python train.py --arch="nf_resnet" --model="image classifier" --dataset="procedural textures in two colours, tilted and lit" --train_examples=195000 --image_size=40 --crop_scale_min=1 --horizontal_flip=true --targets=["pattern colour"] --num_classes=12 --norm="none_scaled_ws" --hidden_act="relu" --drop_path=0.05 --depths=[4, 9, 4] --kernel_size=3 --stem="deep" --avg_pool_shortcut=true --widths=[64, 128, 256] --residual_scale=0.3 --label_smoothing=0.1 --loss="cross_entropy" --init="torch_default" --residual_init="zero_last" --optimizer="soap" --beta2=0.95 --learning_rate=0.0016 --beta1=0.95 --shampoo_beta=0.95 --eps=1e-08 --precondition_frequency=50 --max_precond_dim=1024 --merge_dims=false --one_sided=false --adamw_lr_other_params=0.0013 --ema_decay=0.995 --max_steps=6700 --batch_size=96 --epochs=3.3 --lr_schedule="constant" --warmup_steps=130 --weight_decay=0.1 --adamw_weight_decay_other_params=0.01
Rows from block 7, named by matrix and row number. Rows with one number belong to one channel. Each number is 128 + 24 x the weight over its row's rms, rounded and kept within 0 to 255. All counts start at 0. Numbers have three digits each. After the name is the row's rms in percent of the matrix's.
# convs0: first 3x3 conv (model.blocks.7.convs.0.weight, 128x128x3x3, standardized in use), inputs 7-13, a 3x3 kernel for each
# convs1: second 3x3 conv (model.blocks.7.convs.1.weight, 128x128x3x3, standardized in use, transposed), outputs 7-13, a 3x3 kernel for each
convs0.30 112:170122093101113127145121104132124144128141151104122133142101120161130132144117100157094115168117101109115132145153129113122101134122100145143169133164077128134102121161159182129091139099091
convs1.30 089:110133127108098110124120108102115129148143148115070153141111101150133111163128106170135141134111125099141127124129145126147134126143158118132149144168148152138136123126129125117119110117095
convs0.31 098:125130148146139120138153136104103137103089143146114156115136103122152157131191126159125107163105084137113100108143165139153134145160095100122155114140178094155163129142112132185122155149126
convs1.31 107:133107120118080134152124126147126153169135127111114137069159130057146145092190142104128110125150107134153114097113150151082134123096129146098131125097130156081144112129151110111174124146150
convs0.32 107:127101136132115119129140138125138113141117104137117130113116118109156108115179106143171094124130088117124126110125142108163172121127151115156182104096159111093142131073187092083149079097147
convs1.32 106:101119135138096128111139135094136124096115152122128134122153115124123110120111102155175117129123137129125132111117132142139149098126173137142143109126130128110127119101140144125145127127091
convs0.33 095:172138132104115108097115111111109134110099100143094115149136133136135171108109145116112102159152094129112120108100143108123138113122104122127097106137144111127174131108120120109137165162172
convs1.33 107:110166119143151101122149134136140083125121138122158120113154155089132131138129142133092134163130127088105114134120117112091089133147154137127109113136108107158099106096092159161145137164150
convs0.34 091:123136154121125096123121107090111095134141118151140155155156151132128132104121126151152144141151129108140163153101167124117140143154184162178134144130124109120123083092107110096124137090111
convs1.34 097:147133129115121121096149151135115146148151129120106103160148126160143162082094123109121102139117095163160116145118146166118122164138106137145123111095082138147112057118111094104147088155150
convs0.35 111:090117135136121154142107097120110117118111120147155149118088119159167164111143157107085110168127085145165144111101123126073141142094107139138078133119125122149134119094161176106106115144132
convs1.35 106:078121165174161125125095162109126114080131147138147107109136123177106100126125119074116073105118091128118090131123124141122143181174121126125101089119111132137149100125116157132121123167150
convs0.36 102:139131150139154141159138150101081138151111101183126139124155150116139167137163162108118072115093116125111124127063086156075130130108152133140101090086121081088106120121051105121101131153139
convs1.36 094:121175108190130166115123151119135160109111100131141127105125137128151139116124129110150106128167126135103106120145139120135145128118136134098117127098102122144102125124111134115156079118132
convs0.37 093:148164146115098153149123106116154132161157181124110112144149200164171123110105116118126110126119123130127108131161144137107077144129128169156155122092107118119131100115116126119143119122172
convs1.37 095:127142191143101184117080160162159153128160109122166121186176156144122121108106109139114084129117113135116140124110106082087103093130119159127128146120091095108100148152143130122137098147134
convs0.38 104:120099129180115141109149128145146106082109071123113063118145163159108121137131106123158134144168128157125121132107144126083129123140130125137126136102133129133145137119136123176106120137136
convs1.38 117:119169142136087105151057150129156134129125119109182151133124109126132128146168147082120119128122115164167137114121096109134117116086097100116117114137126140133128082078118129143123144150141
convs0.39 095:135126108138114116119134132101116114133145157166126121135080150073091096116103147122153147128132120211159136114128131130110118118126134126140126092119138092107140129118110145100122179161187
convs1.39 120:108174147122124141123087096158141106146134157095100129123102118112107125126140117097083086148170147129107112130103100134116151105114080120111141126127144108142139090080083168182146197213142
convs0.40 108:159144131130138118125162180136129130078172152143151108133117146133086102095080166102120131145160129116110142128135100178124086169123087160097118088106143148096130092106111147190070163121108
convs1.40 107:107131107139124186159107129152125138226151087126127128123119144159136121120129141113116153088128150103107128144123133124137148102132159160135148151124080116134115137147150170178175105121093
convs0.41 103:111120125119155113101147164148104098149161099137151184139107129151120114157135113110161107132148135124129150149079105109109074110175083090109127138100115141122151144149092103165168134171171
convs1.41 106:226123117092170136070178120136107114133124152133094082130137083114151115105111140128157165133131143144166112135097149147073148122134119144121135121114141139117118116104115129122119193118142
convs0.42 094:125150137095147124138142126131132155156167178076122080106076106132154122104139118149112141100122152063102123142145128111119112117109132139160120118143110123111106115076064129107140143130165
convs1.42 113:125081170075140112142130066110143126181177196098124151095108101125146119106139134109108151134126121139119110122099115094141131103189142148131116150117142134065101135139160114141146111100120
convs0.43 087:156141123130114157126119120131153138117154155122119124155151150178166161124108110160070130101099097120108101138137114130139105087086122117111131133117125146117141097073116096117101115150133
convs1.43 097:140155097112080167105163101140137135121133151048086073097100081125103114121124106121141107138145145136120142145106113109103132114137149148117111142131119174154151101112138117176176133133116
convs0.44 105:120126110146148165136135144144097130177133126125110121087105112070076113114126120133134173105116161109110123124109138118110134092132118136113132182134116135179121099131132084128168137154132
convs1.44 102:170070145111135113137133114147127135132123176158126090117102112066127138114128109117133138123146130097139142136112132170114147158125109148141162088096180083084097156172181133141140135141110
convs0.45 111:117080097164124124182108107155129110131128125130095146150113094113098084167171126151137123148127108133132106106117108108146130129091162100124122079132112151107126179094165076113134138136135
convs1.45 101:064182067184053078154156150156177128136143127149186171145107103133113119126133105130156119122131114134156116104144138136136126117109108131155148093117117114114108124117114119159132117124114
convs0.46 105:136109159124158171105099155160127109131126104113126088099144147114100109101139125125104111160174145128171154074090079086084104136116144093062128121105103134129122110102116114101138104150138
convs1.46 095:147088135120130109094144088116127154108126160100116152136182181147156146119138124127118162136149119103120126105126156126172144091206197126120103111113123142103113119110130147150128148151099
convs0.47 094:131093116163116134109124158118070049156157099156199147113120094139102136098142131107114128124105103093083117138166142132165185132160132121139116110096129106128132120129136137107130097156134
convs1.47 089:120110120106170104205082131143119158108132148109097119101124109145131109109121117165131145148161140135133137113129130144168091094115118135132116084105123101105128122120117094099118120112112
convs0.48 086:123149112131159128108157159116088163143156141135171122092097089132116118099128157088133168133077179177082160166106079161101103112091105155085105143145089126104124115131129114117149123143140
convs1.48 085:108100095143158119149159111134095142142162159117123118160132149188119137145146134119123162119127141125154148108127106155165133137119099159118106128135125169148147083098112095114114110157144
convs0.49 095:090105140106094076132138121097118131112102115132129132146104130140126166145094114163159116135118116178160113112147125127139125156083146114141149118157120142151160099077137146135145137151150
convs1.49 102:123131138170107128131117108154164100169138121160161103133168136093134151138124146146105131142142101108170123132106149097111113169082144127111102130128136118114093133139140136148133120109131
convs0.50 093:106156160116122162161123082134108190095090132160158089126107082125103116129118133129086128112133087087102133099134120113111122168155150117137137156163102185173118133124138184108138150120130
convs1.50 103:164134090118181110145118100116080127097098128110118117147150099129131129131136127157134164117133140164130127143103134154099138109124134164102158149098136173158101105109116088133147109126101
convs0.51 095:098140134140147122125127107114135126142124076158161132168133109115131133121125135129116130149119112142085120124136120118179129148139138108138120114147148116115161111085128118111113175097092
convs1.51 091:189125141111161137137102106144137133136137155136110116141102088149128114101107163118146137160125119159180135135110108102091101142124155146135107087147111138125153136147144101118152128133111
convs0.52 083:134108116114122144120157145087120161089108129115132134149092145119111121121132135150188175148167144145196151153095088135099096084081099143105123148117165137127124149134162142117132161113139
convs1.52 086:149157093149126093097173103197126111127113077111110107150111127114134152125106125147090088155091088119071128158176137151141125114133145140142080149149091132157128142126141120110183112142152
convs0.53 092:116150135141127116121105134146109118098163166112124141122100091130114112118110086172150159089118098092148109138145188141160131143134160125162108123134133145160122124142135129079093151113127
convs1.53 097:072137102077136176169138102118141129153115178107111127090123132108148138103088106120125119089129111122123108138117099132174150078104103117111141119119121132134136114101090165098091110079104
convs0.54 100:164164157101109141132139133143127108125183158162127170124149137096173150093103143108141109104131120161146115109165153100148153086071099127148104110113129105121096110122114110105123139112115
convs1.54 100:117082182145159049139156153103117110141092151126124110141183174126114156112100129110115081105109110129128119145128124142146119130177105147118126073090123111097135121108147132140131124127132
convs0.55 100:145168149161163150121095083144111124159125142141133126100117135126150108121079106129114104156137143139145118086083095114137142136134099125129149110129128115097123158137099124115116167134168
convs1.55 088:129163211113091094175177135132141163131170156142182118139134147153120125129142136102129126131143106114102096109104138129113118119125114109107095144155152123139102114143120131135150087100116
convs0.56 105:106145127112098122134158162103104152135071116128182174124158178107131130131112109142129132124135124117147139125108121116167121148137125117163133140111114126198144155122089082191199106144115
convs1.56 107:164100157135105121101142088110111110138082161151126133140149136154132158127108125145156179155135129118148088168121184108146116115147114122150147130114172123132078153162135141148119081136093
convs0.57 098:140119152142137117178128129120121109160132100172135123127117144111094149098087182110090095113117087114116138149124136166149111163122104168141141152129135163133154108081177160122123149173163
convs1.57 107:132160110136152139096135153111113134120086096140122119145137124124142149097114185134127139138099169114105123112138141079115157095089147188123085163131081151141081100107154088148188116145129
convs0.58 105:159091140154134105134119142143139118119159176105150110127098120109113126111118102118148090158141130168114115104109143163105133122123128123113108100116150114109104122125109140113100168130100
convs1.58 096:132114115143114123130119172093117138140141156086140153127132113102101111132135109142126112132135104100117118138124111152174181123112150149128127133123098160144138125143099116140142091116108
convs0.59 099:133133127130124131155130140190128050134113074123176117132157116104132129135131126120138161104155150085128141121113157125119152133120140118127119139127108155131130120084128097096117133072126
convs1.59 099:136059153137155133138097154168137155153143180116129150153128140117142106153128109101100104123144150137145131117098141126109180092133150137103105141113116164128137121122117100130137125122148
convs0.60 098:121116110117111131101126119102100087152154141140139103125116139115119110110129101150139134130144108135166132144128139127112148128136176152117129117112130106149130115137148107121128127120148
convs1.60 097:136140150123113172139131120150106107076128156155171104108115115155126162166130168109137127131129109116121103104146127177141072111101135130139112139151133173134109103098151126102108100080133
convs0.61 101:113105133152099134139146117141124154156118130089130126115137160110132143148124142091140125115174155130133152115110105108153099148128145120095076110081107158129113162141110149176138127094172
convs1.61 107:143140108115110103136127113113094138155136118138117173123112132150140121154141177176147198164130156136126138140177181143162147149147146147112112133106152134104123138163121153153137127110133
convs0.62 100:179123141089133122108131120095166128178173144151187158123134115157137112142126095115100124125091084173126121115102116075110096127127117129114161112114151137108110051080119102104126142157135
convs1.62 104:083116156060113167162126127136146114128120178113108138107106110138137124126105086145095094177123109131132127118130128130105126127130110155129162126130159155147144120112107150113107125107100
convs0.63 101:140119139137113080161184125164133114143168127105195142119121118101168116114105126153136138119159145129128141134171163118118149084116098112098147097126114150122156121160151141107146126100109
convs1.63 094:084135152172072152134091159126094150125127164114127098089143122103120150130140158107129084109135124147167114162124147153146133152144130150119153137145138132138162122124101142163143129119136
convs0.64 088:130124125111158154113132136094135091118101113134128119123123149105130106070142096097140149094115162103121147094136126093107120105110114156143115137119133163163193098122156085090146115097151
convs1.64 084:178137112141190100152173136137113128131119130201160166125134159115140110084098135163155141143146128134140144181169173122122183115119149159158157137139128122136151128123088166143098158125112
convs0.65 086:097111111127111129115125142151115117159118100137093123109146150130161175138167168143088127144163117177146138107125140147087096122121143118126138105127172118137143158179172152150172149168117
convs1.65 092:147057159084166133114130102135123083160160154129154123161137105084119129125123097107083091125147117162156151118086151124170124137122121153137150165124162145111157109112147099120125126146124
convs0.66 104:141117137154091132132120140107092155101101109081095089101132122140130148167141057097103106061110108177112120154153131129144121104133068101141127122072115097108155148095144093177105096151167
convs1.66 104:159133115068185126181106122139123143153140111098119124164188104131098097126138121153126113142111129136143126070067120107137152144186152138143114127110117093088130129113104124136082147125137
convs0.67 104:119127143143121133143111137101193151119125142178094125144122155145151154134110159147120123125133088126136112118119083168087143171138128177131103119123097135161138130088114160110099179157112
convs1.67 106:098165172091126136094120165145150118117120099098124132129142116111111140110146147134127151142115118118111129116107137138100085193151111156128092128149112084116104113150172127142159079116114
convs0.68 123:121160119129136140122146113155163103096128170117128082077131157125110127132103113145132158148123107134141140096098124151088134135146126131116135119118090143124107169086122113159134129114136
convs1.68 085:107116133137084125106111122137138126129179137125146136134142122116121125122118121126106140123122088133135104162131150170152101166151131134151172139144143117141120156132149107110120099106113
convs0.69 090:094093124155126135129140145083120094143117126137169134114153130108132140124153169164122078139138096129143103136085106087057080064078087115107110115115126137132135160128144135144143171117143
convs1.69 107:116065139157117171121144084110114122120133108110124065081161182112111126124134136122152137138144102141175120108075130115122100128114147129134124132114121142102163096103087079108127173186196
convs0.70 118:116147111105134137136136105156156111161130123147145087099086110103133152131142144099156103096115101112089109138100153107070134112121134102134084125131131165120169125103140122086107142149144
convs1.70 098:084072106173141121151130191148129134156123147111148083106131148090124133125121155120119145117130137124137173111115121116139154097120126160132120161125135118126146117138140125115140110124143
convs0.71 097:120133146126166131144112102130139148091165101145112166131136126122161130115149197121091089146122086137106123126110127083117139143140134148124101152124116140127133107098089097133115135116164
convs1.71 101:087131136091101169195142119120149111159140136140124101158149159104121131122123125102108110105120095163172117083108125174125126165102081127125132114112082125135153146126131114138106141151153
convs0.72 098:114104131112119173122118136112157135104116093152118116142129114137127094105141129129119107173124094140120071140134132123090131068125157121134097125109133128180130101129159146147130121190116
convs1.72 109:178106119101141089147106117138117104170123113177129124074135167135133149144128167122139145103125144125134152175117123120095145092119158114117115123142099156093150117136178134150122126144138
convs0.73 099:123151108095102167144106111162133169078100092089111110115157171098137158139156159114083107138117130129118120126133146124121097114116126157164120136124164131131100118100130135155141204177118
convs1.73 122:162106081154061150125159089121139134101140150084117149145151123108126112109160149128132116127160152131150103138153129080113143122110144123097116162082095150133158121100117136129159088126137
convs0.74 107:115124115126128133105110114118160101087111101131129129092127087093119118132124136115136094129137135123157125105128089112118124120152128133099175164124144111141126153156116077126110121117119
convs1.74 090:171087139122111155100117089104108185125139111156149124096146144104144156100122125116086084121083116149116155117146091144144128106165150126105102132125113164129150115117107126152127116153134
convs0.75 097:135134126133121111122153115134146121112158111091140147113117094130073121162096106106130106113137129137117135075133149083150152109164136105131144086166152076161155110092142122111167102110177
convs1.75 099:116100132176063104115112131136104158150094122088150105129195117113145127135146114112138144123129130148149148125117096144057099137070084161138135171175153165166161100104131106126141141138179
convs0.76 091:137145085118172141142115125159123087165146113108157168095082112110100089150129112119120110110093126114110107112181161099126168089099125109114146119144146120080146141136177100128170132140142
convs1.76 096:144084109204190144114123081089112148065073144117107094103167180095129182145112127103113131141124151146149138125128117125120141123112096127137163120166156128136175149133117141122122142148151
convs0.77 112:157138100096159162139139147120114135098133110147133120148111104110113128120146122122130122126145143147126105126152125145131114108100083113110162131141128108131098125110188069124113109115101
convs1.77 105:096109175119136162100156105113196079172166121144105133166117109077118123128150153132108130119138124129101096119098084160128095117119127133128104098115103110115144096120149100132119165157102
convs0.78 117:151122123169157124098089117177106061065083072212139145093092138150154133158130126134115095114120150133102089137108105135147111114155126134122131132123151097100138169135130076106116093101166
convs1.78 105:118170113152133066125148140143115142161121148151124109105131145109101128136126120119099086111144113130138131121098139117137140145104170120118136125120108146107124149121134131109103119127132
convs0.79 094:112124122122104115123109152126130146123083093068107110131136134093089093101102128137149119121100120125143118114103118142112138143189153121133148114137115097124138155176130156161158161154166
convs1.79 111:169080166122102145154141126110150128095145085100177133099155153128140135115134130102134120128125097132128107144081078148158139139097132119116084106094136150155120077101127137139138152139154
convs0.80 103:125113135119156137138133105125139149135174152147133116133147156128139115146137099150119085151136101135099111113094142130139126146143176103100084129170138106108156152104128117141119163186146
convs1.80 092:163109120117083128160148138136116131133144161110117113095111083105121113126129117120107108115107120126109130094113115102091113148173130125105120121134128137142136135171150141139153104124117
convs0.81 086:126096102124075130129102145128107123120142131092131142126100156090129135089113119134189113130118121127118091142133108136083111123086102160110133127106137121141154165164147154138123108115163
convs1.81 080:121156080120097138126110148132126128121093117144100110163111136131120142144129146134141134108156128118132135155185168086183121105186132121160137130157106133172140151130153109126132113128115
convs0.82 108:134152165130145143154146111141146092116110126137109113131132132095082177113067151148110129133129149122097096083146153098099163130127158138127119147126109142142133125089117212102092196113123
convs1.82 105:139108151178132122119085109113101152088136138151123156141136130109105157106120175123113118140130137127100104131182150171108135153132110150130120124130113094133128150103110106156183105136130
convs0.83 096:124117140122163134119117136112127144088114134147126067162162122126109132111099098156104138109110113096142134156164105108155113148168133133165092134143141134112130150096036142137102166137137
convs1.83 100:135158110151100166092137114092052109124123105151132170131146148159134119132139141131149186123132171101131131080119154106126151129170109119112118121136093098140122148150136151113134136123132
convs0.84 094:152127113122124152140119102103120116133112112117129146164165139137137142140163159142114105105122175137173107111132148117093089127134119131105123091150145121156151115187119155088144141101151
convs1.84 093:134112146106167168142057143077131141117150109140138139109137132117100133122146100138105127117117130130135120163177130143136117124129088138153161124129122118114143109133111101156118100132136
convs0.85 084:143091140162145132101129153197173148141154133158144169118092070125119103130101107149091121083118113124122116126125125117120103091101106131133130127145134143098111169144168173133121073129100
convs1.85 087:091116140150102145110150135147136117106117148098096145154135111148128149180176158146141116129140137131155136117144102117137145133146157107092107092106110145126147153123149126135114139141082
convs0.86 089:124160109159164134116093105180146133145101131110114155115100109130095136102100128089124138100153138140103133185136159141158156127140182204126113152127111122117165146138144154087130167145183
convs1.86 085:154127104096110149188078134110109170118120141120133118137135123113112079134117105143151123154148135160165155141162143104160107124153156117126118091120112147114164137117101117099119135130132
convs0.87 100:124123140139131112151167129079174136140141156142172189115105129100093139129093112087155128137104109089141134131114103142130105132110099151156124145119128118140130105152129154131088132132120
convs1.87 113:103152158110125060076133123135148148150117098151119140160092115183132096107110116137129136163142156089128161141160113116128120158116135140122150155106119119104100151121113128134174094132143
convs0.88 121:108116128090156126149090122082173146089142183108157162126140120087143100144132110143102139119087134150130169117151093083094111134088113129117177183085128144147136112188087118138104126127082
convs1.88 103:108107152045178090176148129129144153108133142175109156182107126157099139139126106143113137134139123148120127080146101092141121093168119134165096115143129096146148119121104120131104159155103
convs0.89 108:154113095111131155143122147121157121158093146089119133141161146161109111126128144103091135098146129109136114119156157122148128142125127138128103135131170133170103104083146076147171151155091
convs1.89 104:145071158148112148107083125131129132125094145116099141112152148126141116116164136136134118162171134174140145158140136113098124135113116118148138157139156118112157111149139134134122109161147
convs0.90 109:146153123154130127122127156145124137137131161122132110100115129107135141089157171132174113140130104088105116123198115111209163115106097148136171149120185128116107168120126139101142144114147
convs1.90 109:112162134164079116197057104115092137125065110132105114128085135119134117126137114114119131137138139122102133103178077094206118145192127107131125100112125135118146117164109099131112127105125
convs0.91 093:142143148142127129075112134114128143098122119134145124146101115164140126075097113139110119125125132137149147149120082153170087137139123118150102078095142175166141131123158129096109085160127
convs1.91 101:208107136160135138058080100138081123115153181134125139152141150125123111161162133123120153129151118077094070122132114164116152186157130139140131144128133145127134128113121147130133121132122
convs0.92 109:117115107118121126150101119134150211138123144137138128127108059126097167103144173102139145119090117112133140144083148114114104076157139134140097155122105137123116181196099143079095153164113
convs1.92 108:101139174136093090112151150111097170085112149122156139138151141138146134167157133161127154141125148117135171147164137135107111164113112148125117139156176139140127129113075108093135110126163
convs0.93 075:113113147125104129134113113124126106136129095207140154202154174174166161120160133102095093146143131144115149154096080128105096077117074146156139072106124109135148142144111156129161117129146
convs1.93 092:167081154106137135152118130188124116168118071149126147110140136155142134107137113148162137135127119152145152115141153125128144131138182173120138131112115146130126086149130127135130108105101
convs0.94 100:122145152161156080151131127116148079120094148175155144122145137171145165111139165113114119143145128135129162132131080117123103113144108132140130105171147105114117095108096112097078147136145
convs1.94 103:159149125116118123089159127140144142155195129164145148118160172145165116093118123093111127086120143127120126142135140094113176084117175158152134141128119146118102114147129156142115104149189
convs0.95 106:129114131120144134158128123105116174121154147097157132111137136145120120127097111174117073156078101118084103165154098150116105084127102101121142093147169115151181172161070180137079102165163
convs1.95 099:105060166096157132147099101072096145107135147141169144086139094110112108160119104105139117146164131103153129135104163125110144128105137128136148130124132139113138118119074128144127151135120
convs0.96 128:125099123136171120116090165113101169145164104078092140109131142114113126152134125127118164120122165109120104130097140120158105133118158138121109122130101128146149142077139113165091125164095
convs1.96 097:083112125147204108204103126152132155156147143108133153106093122133132104109124128134095131127100156116116124111136107126155140136164169129137138122130147148120125105149151129137136116117139
convs0.97 100:161143142114175164139138131119122113106145127094124133123136122114135123109097122138159151120153138069130096163134119151118159132093154084088118101106113100105122119113135084044120140102090
convs1.97 092:138171155178076121118165093183173173128110111109147120129138118088113108127113143118109092145144137136137107142135135130109118150124103125090083119110103147159136132129131091155151118146158
convs0.98 087:085112128096099074132095117106133143135121122186136156153166152147162156147138176099104126112087088112100077127145124089126146090125142131148153094147142121124105123129073129108101124147084
convs1.98 097:119181104146122130160088132083075096119143095129117064126149169137141173099129135153134146125106146142137134108130146095126160114121162142118123143115087167143121079104085101132132127116152
convs0.99 107:109106142132153115104161143158153109160147126122133121094082126114131098183150102138129112158109102132114083114117122123155123148182127169144081117132176166138189130118138114101093081143107
convs1.99 114:187073123137180092166128172096128127087117106124136155102137121104123087134142119135131116127134119115180120119128115097129193138108136122140138148136143154107181143118119135108123138141154
convs0.100 108:134118109085131114125130183104157173095124130107150151119130111125137132113110170110115146132100143122123129158112076153099075136117130121116149110109118141165156141131094141156093137123105
convs1.100 106:125142115169111168115178147160148125176159111152102111108126114135134110123113123120109155099098093122137152100106122148133088177165103148141111092128113129115124135131131138110152123104134
convs0.101 104:174174082157091142127099143104119078080141135192162166102110143142115118160187149147134135123070091143144108112133098161155129123146156137100130145144138109148120119110156101135146103109156
convs1.101 101:123006159138180114144138098148152122104112146103095108141142114127132129112116102116116118122157121139137135095100153125144175103110169136131137130096112133125141128152132091082104136129118
convs0.102 111:114120142159144112176118144122149116138136130158152150127143113096157112086142152118126096155138149117147151120123119108164126112126117152118116114105132109120125053150204163111132084098125
convs1.102 097:106135100139086143157147159106125121147126078149100083102117117172175103152127131106139119115103117135166115151148152154156159124125100127141128134123114139112127087159141129142102121124148
convs0.103 092:131116105140171110143127133159132115150146171216164133113154164124117154154142087119130094091094070128106140099147111134123083141137107097102132100090089102120146091092061137081120153167152
convs1.103 096:129101165094110050151117179122134132098147105108212151140140140150136140121118154120120137132110121146122153109094124136124102095126119145123112121108105104090093142111149103123125117130158
convs0.104 059:128124110143142136132144154087112112101112115100126138126102127117128152105109102114173168137175168146151161107119124094103110059107147114094099108115111111107113121113122143125122118101146
convs1.104 079:124141149146175105111099108131127139148116116138129122116118123102115126126164150118096133126109117130108134173171153161133149157154177126127101139144134119125118101129147108126139131135149
convs0.105 113:120138176120099105128100136153151187154177106128112096119098109124123113126130118166164193137128140109106095139110142117098126117182138155121129122124073117120133122160087136119114131109102
convs1.105 102:123146083116122132097136091153119175143099137134113090121099107120128108141120126132095115133100104162088129169127131111148121077141132099114120113116119095134086124159125114129130098141116
convs0.106 096:144117127125150117137153146167153101134171182107111152141114100101123124116119129141125140129170177086141162095099132106124099155104140095122112116114083134103135131084142091087130103119139
convs1.106 111:177124172067152126126096128123111107105142159124154155153155092106141130148125137147137107156100107112139100152115126153075136155121123157143135119110115148104111140126158112132107141113146
convs0.107 097:122133165120095107140156120159123128096104092116118117142118140165119147141127178118148118126107108109129136139124131138136149125097115111129105107127131090121105094072105136139177198161165
convs1.107 113:095191091139099081127136147155107079149122092155122084120102143118093132146139128143085134118123142132079101151110113140080073104136143115156106095116106114145127094127126130177160129165130
convs0.108 090:101088150142110119132124156179101112150133116139153100102128165115145155126109123164134138148146158158128147100101099152101094174121106105083109143075098125073100133159154116107128146141112
convs1.108 101:133152076141117160085094146135137121081148127115168124118135119113124162140085125140161121122151107115125094138122107117098132079117113139139133155140136148110137119125106145128141154137139
convs0.109 092:123116115114140136141141124103134125094115152125117129139103132115083094125127113136144119155155153118135083178153166155153102121123111108128139092138123147122138137160134122160174121161125
convs1.109 109:142174114110085150143148102147158126149100159131135138114115142136099119122135123127091072152149123118121139141144109094074138111104127109105119135120125122165123085089103171171106173195154
convs0.110 095:140112125143139157108128093106142110126129108103152088148144136096114097101136108116148173130156172109083113153126108126148124126119205110105114124169147135122124127193192114159163125145135
convs1.110 103:122079183151109109121112111101130115111103116169160159132150139104156136133144132128145117123125139113140127149127131107102160108101106082134136114155148150144158121092089119158141167173145
convs0.111 097:130107120083142129106138098104161138108120129110112180106094111112119121102110114109126123138125102121107087130111106117151129155152117121156165133155140122093112173162114136118110101129150
convs1.111 091:157170147119135188115120098124138110151137100135086134169160134127152120102155121119136093124158105174127110119144103175152138153138133121107129084104136121125159098102120099103129113130117
convs0.112 100:132141143114136137143174139084101124101118115166127172122134137100125109074144158089094110094114098123106142124176130136154142136140146148142131163133116131150156134138144119130139128118189
convs1.112 113:102186107056181053104115119168131154159077111118068114153105127125095101051101135136131146101134155109104128108120079095108131101099141147116108138114096123124129103103125086154188087177126
convs0.113 092:132126145075067095141104125120137165102115119131113111114054088151115138132148152108138121065103120133119109135126130171146119091092114124123087124113100132133144086132148145123099114137115
convs1.113 091:096155101155106129086097166097124108145138107102145132188096110160104145164142144118142162112145153147126125124135140136188163162185172142144110115089104146134123103106115132122138149141165
convs0.114 099:148102131118095141140132084129096143096124175135120136148179126116169129119119115132084114084099108092094087157117138142131141122106128145133074110165098145180113141151147174188153149138133
convs1.114 101:145144124112102182074111111089107127126167122120099124123154147084128117093104118114126134114158118122134118195092126203088118121077124151142151164138142158164178093135111125132136124121110
convs0.115 130:168088161140114158059146114107129125109108163119113144119134097124170101145149141118118131100166106091129115123136131132143077156137125135123129115136135119131104137151094132124116167094121
convs1.115 084:167132169121104116073115104119111132141130157169106110134132104102108142138105142107148134122119131145144116152115121102109149109120139108137102123126104141134098132117107135108139145154136
convs0.116 104:101131087186177138112135135179151124145116135103133112137107133132094094158102137104111146128139140125133095096110130123134095124101137121129103114110149136096139125131174093145118106117123
convs1.116 096:072109064104074130127043161130098141125124086130131131165143129118120083128141132129138112116111103121126135133134113141140121125138159129126130109095100138099155149122148104124142152141130
convs0.117 101:166119096145119128125104145103127123115102130129115120125111158112137146127157104130095124113105162096134121127139077164133073134125080158109155124121122090144143123119123107131128125154184
convs1.117 098:139141139160137095120078109149129172145125137128097075162149131118124133105101123119109130100143123128142154106098158139117182110131157156118163149121114163129116101128100133135108121147126
convs0.118 107:117136130154121116097129154163116122153130105124131124106148139086122130136105153142181129118163141152127138113101112141091140090100103120172115108110125121113141147083164141111175109105133
convs1.118 097:196066149120125130144100092117101137142137104085136131087112140099114144110114133103134111141100159113128116111139156126149113149147125146131159115132130136169175108117104119151134131142157
convs0.119 087:130096144120103108123098127137107126144115103168168155189177176145166121118130108130115112145165129134125107104128138133105124112100080082104105135164150100133124133128180116105141101119150
convs1.119 120:144113164120096134147165091113111108121143091155149108135182145112125133085076068146141125144149108139151106148112126098128109137108146139124097123115121133148098106104163137119167102105113
convs0.120 101:141123100148161142133128131152086070101140166157137163117125095116141149088151155165165129114113123141120135134176171134142098118103104148152138112104119096133123125118112138089140165142151
convs1.120 105:163136131147130141167100174130141141123135143081142114118111132132152144086117130136111131121124129127139127115101127127175100099173114160134128147130114126093137138099118100142112082106139
convs0.121 092:145128115149134103114120129127118170167191121153125164114094075115103110127127102130132147115097165129138091145115124127148114198106199114122149076124111125160133149150152122143109080134104
convs1.121 109:105178118152129123137114126123183140118121086112115127120102112091122121126148155127117090162145165122125133096125101123150159112139141097140125136117149135128148099094156165190146157168139
convs0.122 084:136140120129147185158133097124144092137139167193139160146124156132116128132105147143123129111124095115116100133139104106133112130127161153146143143154143167134132121117123099104109099098139
convs1.122 093:129167129158110130147114148125146124124121132127169108133134159137138141114127119118128101131136110145128119120153120130098125149145152125105121132130059145125155133153120116123145131142128
convs0.123 103:198146135115113108142145153131087141146110140155118122152168124156151106164136101138130145098111127130129126138171108110158115198138114111148163125150146168149138105162129124129145116138161
convs1.123 100:160107159150089147102174150147150140119135175069121120119138128089140157102103125129106119158122131129116109143119118102101133173121092133132159121109112120126115134136120106136129120125118
convs0.124 110:153113104137121086102136137093090133128130139146088119120112133124148122119140141143143087170094062101100117085107130140133173160148143108116125171091118125094097147152103151123123200132125
convs1.124 097:161096128157109111104189141157127098092121091133160113134113157140138148150129146097132136151166142140129144087151133179163104132103078129103118110094130124117113123119128155122114105120136
convs0.125 084:126138112137111093134121138131118116096127132089135163138119141156127117133114104158123134123089101156157147175191177172170148171177155129154137144152125153174150123119139185113133115133147
convs1.125 104:122129155127141082174130117102117129132114135110135158111113126106145103140163109121160133115148138093121121089149143131155129121128165126110146118142146112122161144127070121144114087094053